python train.py --arch="transformer" --train_examples=26041 --noise_aug=0.002 --n_mels=80 --hop_length=160 --output_stride=2 --qk_norm=false --inner_norm=false --subsampling=2 --optimizer="adamw" --beta2=0.999 --eps=1e-08 --max_grad_norm=3.0 --batch_size=128 --lr_schedule="step"
Rows from block 3 of a small audio frame classifier, named by matrix and row number. Rows with one number belong to one neuron. Each number is 128 + 24 x the weight over its row's rms, rounded and kept within 0 to 255. All counts start at 0. Numbers have three digits each.
After each neuron's rows are labels from the 100 clips, of 14976, where the neuron reaches its largest size: "loudest" is the band of the loudest frequency at the time of the peak; "peak on" is the class under the peak. Only what is clearly more common there than usual is listed. The data: short pieces for a synthesised band: melody, chords, bass and drums. In brackets: how many of the 100.
# gate: MLP gate (model.blocks.3.mlp.gate.weight, 1024x256), inputs 0-127
# fc1: MLP up (model.blocks.3.mlp.fc1.weight, 1024x256), inputs 0-127
# fc2: MLP down (model.blocks.3.mlp.fc2.weight, 256x1024, transposed), outputs 0-127

gate.36:164147124125119135126116124126098108124105115112154154131085071104144142148132118122095141172141119126130160133106125128105124124130059156182149105093108105145152131116119151152115108084109116110112164097106097123141127074126078176124132123066152146133167089106134136118197115118071142121090089105147129142133176117126096185149131135131126138170102136123163149155155120120141127077144
fc1.36:127166154125106147093119152132142134118115179127144130156142098089139104149120107124139129154114096111137142165085119160143107134150109147133131109128123090146122166163092165108101153111104109098112129057114123142127110073133104181157149088098150152144146128077139157122128124163102130098114101117117096162110150101155082172109149112152138110182122128143125171133198162134164149110124
fc2.36:100076120153139108141111127147135143128121152101152127133109151095081103137111130145138136122129154105111113133120102099163136131145172144117150121149165101158124132133155113129151131134145108150115094105134146106131110129101138130113153132169103096141134119144168145122154159152157086111136116129150121118133110173129131118094155138122179100179107072146133107155149154124120144135076
loudest: 250 to 500 Hz (64)
peak on: no chord (79)

gate.384:128112088130105119113138137155144119132115161143096132132157110128137112131140148103145083123160141115136123130089119134125123083109115110145121111111116113075119109127110171145082131110123155142129157142156157123123135126113133140111093139106159127162125151098139118160124095130130157149136150133107128145077111117150114216109112164155132143139168158116160115113157151163190102108131
fc1.384:139111108102110154112111179109146124144151145122137101123119137139106082153121158142148108091089092144141092154104140189132066114126137105116129099124161079142105158151115150110086166119107114141132113172111116142161121088144114148152112129130142101171110131140117151094095150142113097138163124146121087147138130098132114105142138093114101116120137104134119154150139141137157127167087
fc2.384:103157090154123121119136117142140166125101129110158167152124146119082108112124139125138130121149182094128118128114103071108098142084143128123138087115160158093182129143134138138143101150140139111166118099159161113118149149125149114135138094154123127074154152140119079095136095102148159119106135129131139114140118124102139139104139096101172095101125113119097125141090184123138109148139
loudest: 250 to 500 Hz (59)
peak on: C# major chord (37)

gate.500:129140203098138132132123105106075099131104105089113138145099114100140122135107114089150160080111092135148140152107144107170103103126110135126143114121160172136155138136121112138120161141132183128137140166108123155078142146126137134087117124113127170136153139144127114132108155131107124123127148171098113115147160146224141143118154149107144100142123128122139152129145126122128133120126
fc1.500:131111099161117148108142156146159145144135168141144140145178122124084092156141148166121120151139158102121154137123097135105127122112132131129163082143138090125129092144126122137122122122128088133127118072189129100168111104150141146202124125125143101123124124140139124111127118166132123098164071142150133133155117127042107130129121128183128104123151126104118114137167151126161122130077
fc2.500:170105147143107117122143096139144093114162087121110126074138084173120148160138113110101111149123122128107111143151138138122151093121080173146112145165101171073145112124104109116127140136101123079116192142131135097102144112133114146150103099072146131110144117067119139141135093102124143136118123121134118131135130135110059121127136099144070125085153144138135120121138105127105126129186
loudest: 500 to 1000 Hz (41)
peak on: D# minor chord (54); D# major chord (44)

gate.357:158167154124088110116105131124124138076109090128126086076097100113132149111165148107124111181141120139169141135117196173117083127114072127154111125151148153076124080126103140133106119135104124124134147163119098108090109117126104140073111131081147118128129090130115136131146102126087127102122118149134132116112162118167094133123144120103076130123141122145117137120128122115150125086171
fc1.357:116117145126084140118107161150148118134164155177137117101151145180122141136140161165116113121096145099098141128109107161154113103152148062149093162166101112120155152157155147114090142133132125136153156149146136168159106079145120163144128152151132160139126141095121128168107113156162125130103172120110110100158096126101117103124148130092122153102131136120125164136113136126126173153137
fc2.357:171112145145142163130141166138132119114123161140148147149131128135089141143114154155130124150146140139140090124139115130102169142136123129122156124176137101122156123177158108146122106162132116156133133157126137089122136118149164148158171137121119157139147148126085126119111101097142133141165136086141157154135107145109141144126140136121138143101135146119185176137131156100144135159111
loudest: 1000 to 2000 Hz (33)
peak on: C major chord (61)

gate.207:100105195097152102141138105115122117138112061112138118123087116112162127115099124104136130131099103151178124150110171126111102148137101167105099117120167171140149161157115109142147157149140160082148136137108092150086156173118122108107128080102118136107161155107156155104131142105087137140079103106122128137115167115167149159113142149101148131109130126121100142134096138133127119115171
fc1.207:145123157133124174127099143125073117138105159112150172133097118092109122094126123136111165074139123117126114084116116129161148112150135092149168124176126153153149153113132177147114103106117117128141113169073127156154120084138122155111159150135132143119128117133122115111136123134127090122168146118081076132142167151176108115089147132134155127115115126148169176164164110126118113119075
fc2.207:100159143116166100140105148135126147124105139154139099161140168101171127119098138148128093148135136150154141118151149119141117161143161099128119115122157095153115142170155169123162114131170170148159083112133110179131133148125139087098166144174107088143137146149115131127138168117147113150076139110147135115097103119141207138096114148137174149138110128134103132147129176156146135145131
loudest: 500 to 1000 Hz (44)
peak on: D# minor chord (32); D# major chord (26)

gate.631:125149129166125092129173100179116104123078092096102144149134091088102147130181137104140083164122162112165131158113179121142124110109109144095128107140150130091129093135117140143135114159136138069121138090185135120099139183119138118107135108101126138098110132110124109147146106112111154087102117185159122083144156138130106179103124135140145104119146130134119125116123140126166115070169
fc1.631:107117134085136136135127133113089095157166071120124128127143166140155159146146154112119141111073100154154127126143110120087125121172132111127118134116168132135151162122168151112143156112176147142136089142138097145150192117170143104115155146131113112116136127142114119066081167114125140132139128109131139092141158151085193078151160095140132140084114113142087151170085146132117149198128
fc2.631:127144121198133108128132118147111140117086121173125146128130096111115132125152120105140103171152161120140139158118160105139146128076083145122112117153109169105062119114120140174092102112130134106144149131153150133106138130126138099126108057086156141129111103103139116107164098114102157131135111172134162121121138117148109165109128150105143124138147157109110138119144148142152116074159
loudest: 500 to 1000 Hz (34)
peak on: A# major chord (38)

gate.218:147141137149139119138121129111162145130110104116099062107102107138166135127120146130157111135113143136141103145112135173129069097140105160128090136122126106109101133129060097114079131131098151146135152109160116158106112126128077131107112119095108155130121141114159086119124107134106120136118096161117100140113143079156108149157131128110106139145124112090087133099105146141112128111186
fc1.218:140102126128134142151130135141146135142135125117135096103103116128131131117111149163158118173062110142135067135143134177112100112181112160136129142164119120141089141143108124122112143182116083144142174141116130102106121103124108122140119102113123107129139147117110156130126096155114073155149134103101107182128138132126112130078151151157115142068126069130141127137124127157106149124132
fc2.218:147138115126077123123114107110123109094152115119098126154103122127107147120139075081112129119150109127083158141150098082105128136108147096157113164099110177094172111114134132115136111125120131084102105140123131107152092114091135150160159140139153148085076124135132159150112123087147188119144144101107142103114131149122102100137115081127103115118155124142094101148150097109155080139182
loudest: 1000 to 2000 Hz (27)
peak on: G minor chord (40)

gate.376:148155158075110114106149116118087092096130141116125164148153093120132084141141119110126102152129101102146150108147152141130144106105093101154132083103125130117115123097149157143098167171097154142103164174128111117122115119124119119081086150089148152170125122162142144131108149097101118162133168141141135127146115127181142158095132142127135142136124156079145122109125129142182156120113
fc1.376:141111117154114137124108149173186127201149139179177109102145145128100144127157193140117152135103160151127121146131106140087122113155126127154143152143140159129136134138136144128120111122149118151129100152145153099133108097129115161130168142124154139131116138123132141153151095158135132106149097124084128128116138155101118115132137152177108114129162106155129116162127130133135132127122
fc2.376:130142159155158092163140119123154130101131117123139109130148100151109101125164144136122102139144155149175111105144143164094120091119100103134122127116123113111126100158095168150104096125140218151133148166116126150139122121162108089113132164091130084153139133126143087142148152136111127123100115125132129107117120132136115125075103164186109126080158122103134091184159142121164120112098
loudest: 1000 to 2000 Hz (26)
peak on: D# minor chord (25)

gate.312:088114126120110127139133133145122159122105117115118091129115092132121131098147173151128132104125143123148083087103149178104066139154094142126107101146161107095107063130100115163123124119137104121129154103139113143105127149154128155110145139087154121087162125118113127092151090149071146137141114109116104102093129094133090141144140175145102119086142129132141145150137139089133112105157
fc1.312:109118126135138104144146142150127183114106108106116096131118095145129121118125182160159133112135158128168111108112168158137059150156102138115087107143175118088130079147116139160125122118139134108166162100169122164094149174142130142119143146093132110081171133119119110108148109133072140153137124123138107106097122103125119170141130164126106137086135153135150158143120154107143113114175
fc2.312:147102136086160164110142102123092105159110122137115159169154144094104118131112109134099160140111096141142119124151102108091167141138143118152167136084101103134149118117151148123141125121140144175090107147142118100161157122143127089126141179140110138143113135173130101138093149124133141111151109124147146150156145162118166137121096127155142125161125113114093097145152147153112130125080
loudest: 500 to 1000 Hz (38); 1000 to 2000 Hz (36)
peak on: A# major chord (28)

gate.426:163140190120168107126167103115109086116108082092120141116127097105114104131112121128146127124129125196167152142118168108149131121116085140115126102129170158121169128128121115149096115146140191113152129135141111106103145179122098116129126140089125178139123109146143128157150137092084131141116064142151156128154151100188141156129132133138137142135114141109150143122142123113122149093109
fc1.426:169166138152133138139183119090126091135118133105134152146124099117069071120123103117116111123152133128108112119133186125168149133088134107108165086162149143145154088140069103153138126139109118095156139153133136117139151179125135131170106151125120145112101138140130140103118125116115104120135110169131118123169137162121118133123098107106150115139142111092146136111185115089144122114075
fc2.426:100095097170131093130119138154152151098128126104138130113097136141096112121134132147116142090153151139117138116051125098103113131070125135132091139094140165099180138144132099114118111085142137109116127140146142146114131113151136131105113092105140107104145116131096085123140119182116177137143142139121139104122141130107125131142139122107124121097176129159133089137086164148173086152146
loudest: 500 to 1000 Hz (42)
peak on: D major chord (42); D minor chord (27)

gate.389:123090152074131100138107067110068118105106108117103130110122084120159117137136083128139107168126089102139137133120144109123145104098078125130147115159128115095135125058117122150106175129147122111089134122147118148163135117103119106107098118082123141147120123116147135153125163127092120135123137112164089113098123128155119166118134169123144130149127112133097130102148139144096124097088
fc1.389:157162133123130163129120124097111103157127127110121132119112139122162122116140143115165117064112111131108134143137144134160143077178130120105150141159105105152156182115119101097121138108127112106133120139124114148173113126119116143132112124140109167139115128100163114108118126082136114102125140170133135094149150121133133138181148118101091147156088110052133151133140102139116152126080
fc2.389:159112133123108105122094135144098143089118112119129138111147148105091063127115115146147123162094122094108138114127103132105127116076181074115113129100112133112172142141134136115109123134124160115142084134137103096148145099121129107141134168180130086103123182125145135120075144087153136116091142137136137162121110152107130128109160089119162127094126130092112111091116156151112130129095
loudest: 500 to 1000 Hz (40)
peak on: G# major chord (32)

gate.620:110102116117115096119102089133109156093102119120124141126082089127152123122140112133142122164131125121151114123124105119095086096072088121197141132069105135086145145127107111150131136133124134123113159158107118141160090117101110129130139160088131146139141130111116117158154113100089120162117131092113096152080140122140111161091080147145086121081111129114154107142124116149121093099129
fc1.620:093094121115112149122139149107143124130146135165113077118136113139143118105101101114146103128122093151126123120116102173133104096133120071153102146107076119119125156120095159094099133111109145127130133145081111153180121022104092136134131121112137108182147119100168146153143115114113106137121128121111109134088114110135112100096133140120071149100112120121121139160130128143127118117104
fc2.620:098115100128122149089127140131120155090087162142119157153102114093104122149174116133120130115143152110167146170124124126134137171089130098167147116143162103106132140127144138163139126126140129141134110112165122140087122156142177136137125138125121150121170123144096138100120131141149175122145169093128123115123137134172115148143115139104179119130130147153144159121126166107153117102118
loudest: 250 to 500 Hz (48)
peak on: C# major chord (63)

gate.397:153095113128118194117122117162147125107133092132121105136100096151123095187109137132114129137094122117115103170130127156128104104138121106132121138132141102142138103138112104136115142082092117120111140144145095120153132097137121141173162128120130120162100087092174138097127132088089138115087072157136139137147150144086102138090123112103092101141135152128137160134114120110152123130150
fc1.397:123137108111139096125163130100145126108147126125141149104157158128075139114142122140110131153140144128137144112116090098121163153099130139138137113101127176108153130104125134125125109171145134149134123125120163081086137146170146130114099156134131122099163145191094114143115101136169144130156150108134182125155091136147176111133159128125146154106118124124154098103128150113126125134089
fc2.397:138153138109154139166151119122119113153131100148136106093123091145145159116130132095110109131116120163124134152125186147130125136140040131123126139148095119119096110102127119136138100141121097109114154137101120101151112138158083124110080130038122166123119132079140135152169136142110107131114129112140117117125126125128135124138092159156077144137145138107131112123114084122095118097154
loudest: 250 to 500 Hz (49)
peak on: A# minor chord (53); A# major chord (41)

gate.382:111157093113119138115135120149095126132083103105106123131078085098129138126127146103158148114120128140163144137103147135136130122126066145144141103105147081127126092084101156152094140119130121115100137140125088131154116120148084171101111128074138160138137098088108097133162118100084142088145097139144121108100155099132108154134125144160078135130092139121161155141130098105123107062129
fc1.382:115128170169133087127174119107126095133136113116135136137154136123153145115178151111079109125111135148131147128138134136102161125163149151110124129138138170133089112138148107151155112133157135087104090093140106104111147137128151144126150120141130169100128129156184154055132144156129110119114100111148149083161151165088136102175160128095144123130160150116127102108120125123150151129152
fc2.382:131136111123137171147141117124108114130115093094140113174133151089097145131126122105135112136136136108156126122122088115109125171089184132146165127144128142132127135112125213114116105136139126099115098108119144076122128136078130135112171133208131117118102140153123169143136144142135169096122131096125090126149141144151131137117128125176156127079120116132138122132127122127136126101151
loudest: 250 to 500 Hz (55)
peak on: B minor chord (47); A# major chord (35)

gate.255:159167184094110153130164138090131128119109152131137148116140111127123154155141098088111116120169135111145130159117156157175158135154114110110129122159132150125152144140114188136085148134108108113141138172084124139128157116126133145105133120105126166136171124121087144138118155106114155117101163118147091153139174131203143160121118111090131130147148121171127196162174160156171161119130
fc1.255:095109123161131090123163122156185122114090131108162140125110119103093086127126135115135115154165166155162074205134144126181162163108121167109141131156145168126122162155100131145131108166115082097130152166116147108089120182129123130124115093120122153129097126125089129168160107117133145157139124132144121143142172117131123124104083127110142115149126136178127122138121117141157114107137
fc2.255:114121138125174124122128126119129129137116121163113136130163084128146148160089121116099165149144115150123191130105109113129156185106090125116111140144106118123191130129137135141139138124151148137127159126151097172116167103174141098152134135079109133139142162100096156149110144111113148139106130098146156158135130134093153160125127159149146158114129194116134156101120139148081142110118
loudest: 500 to 1000 Hz (42)
peak on: D major chord (76)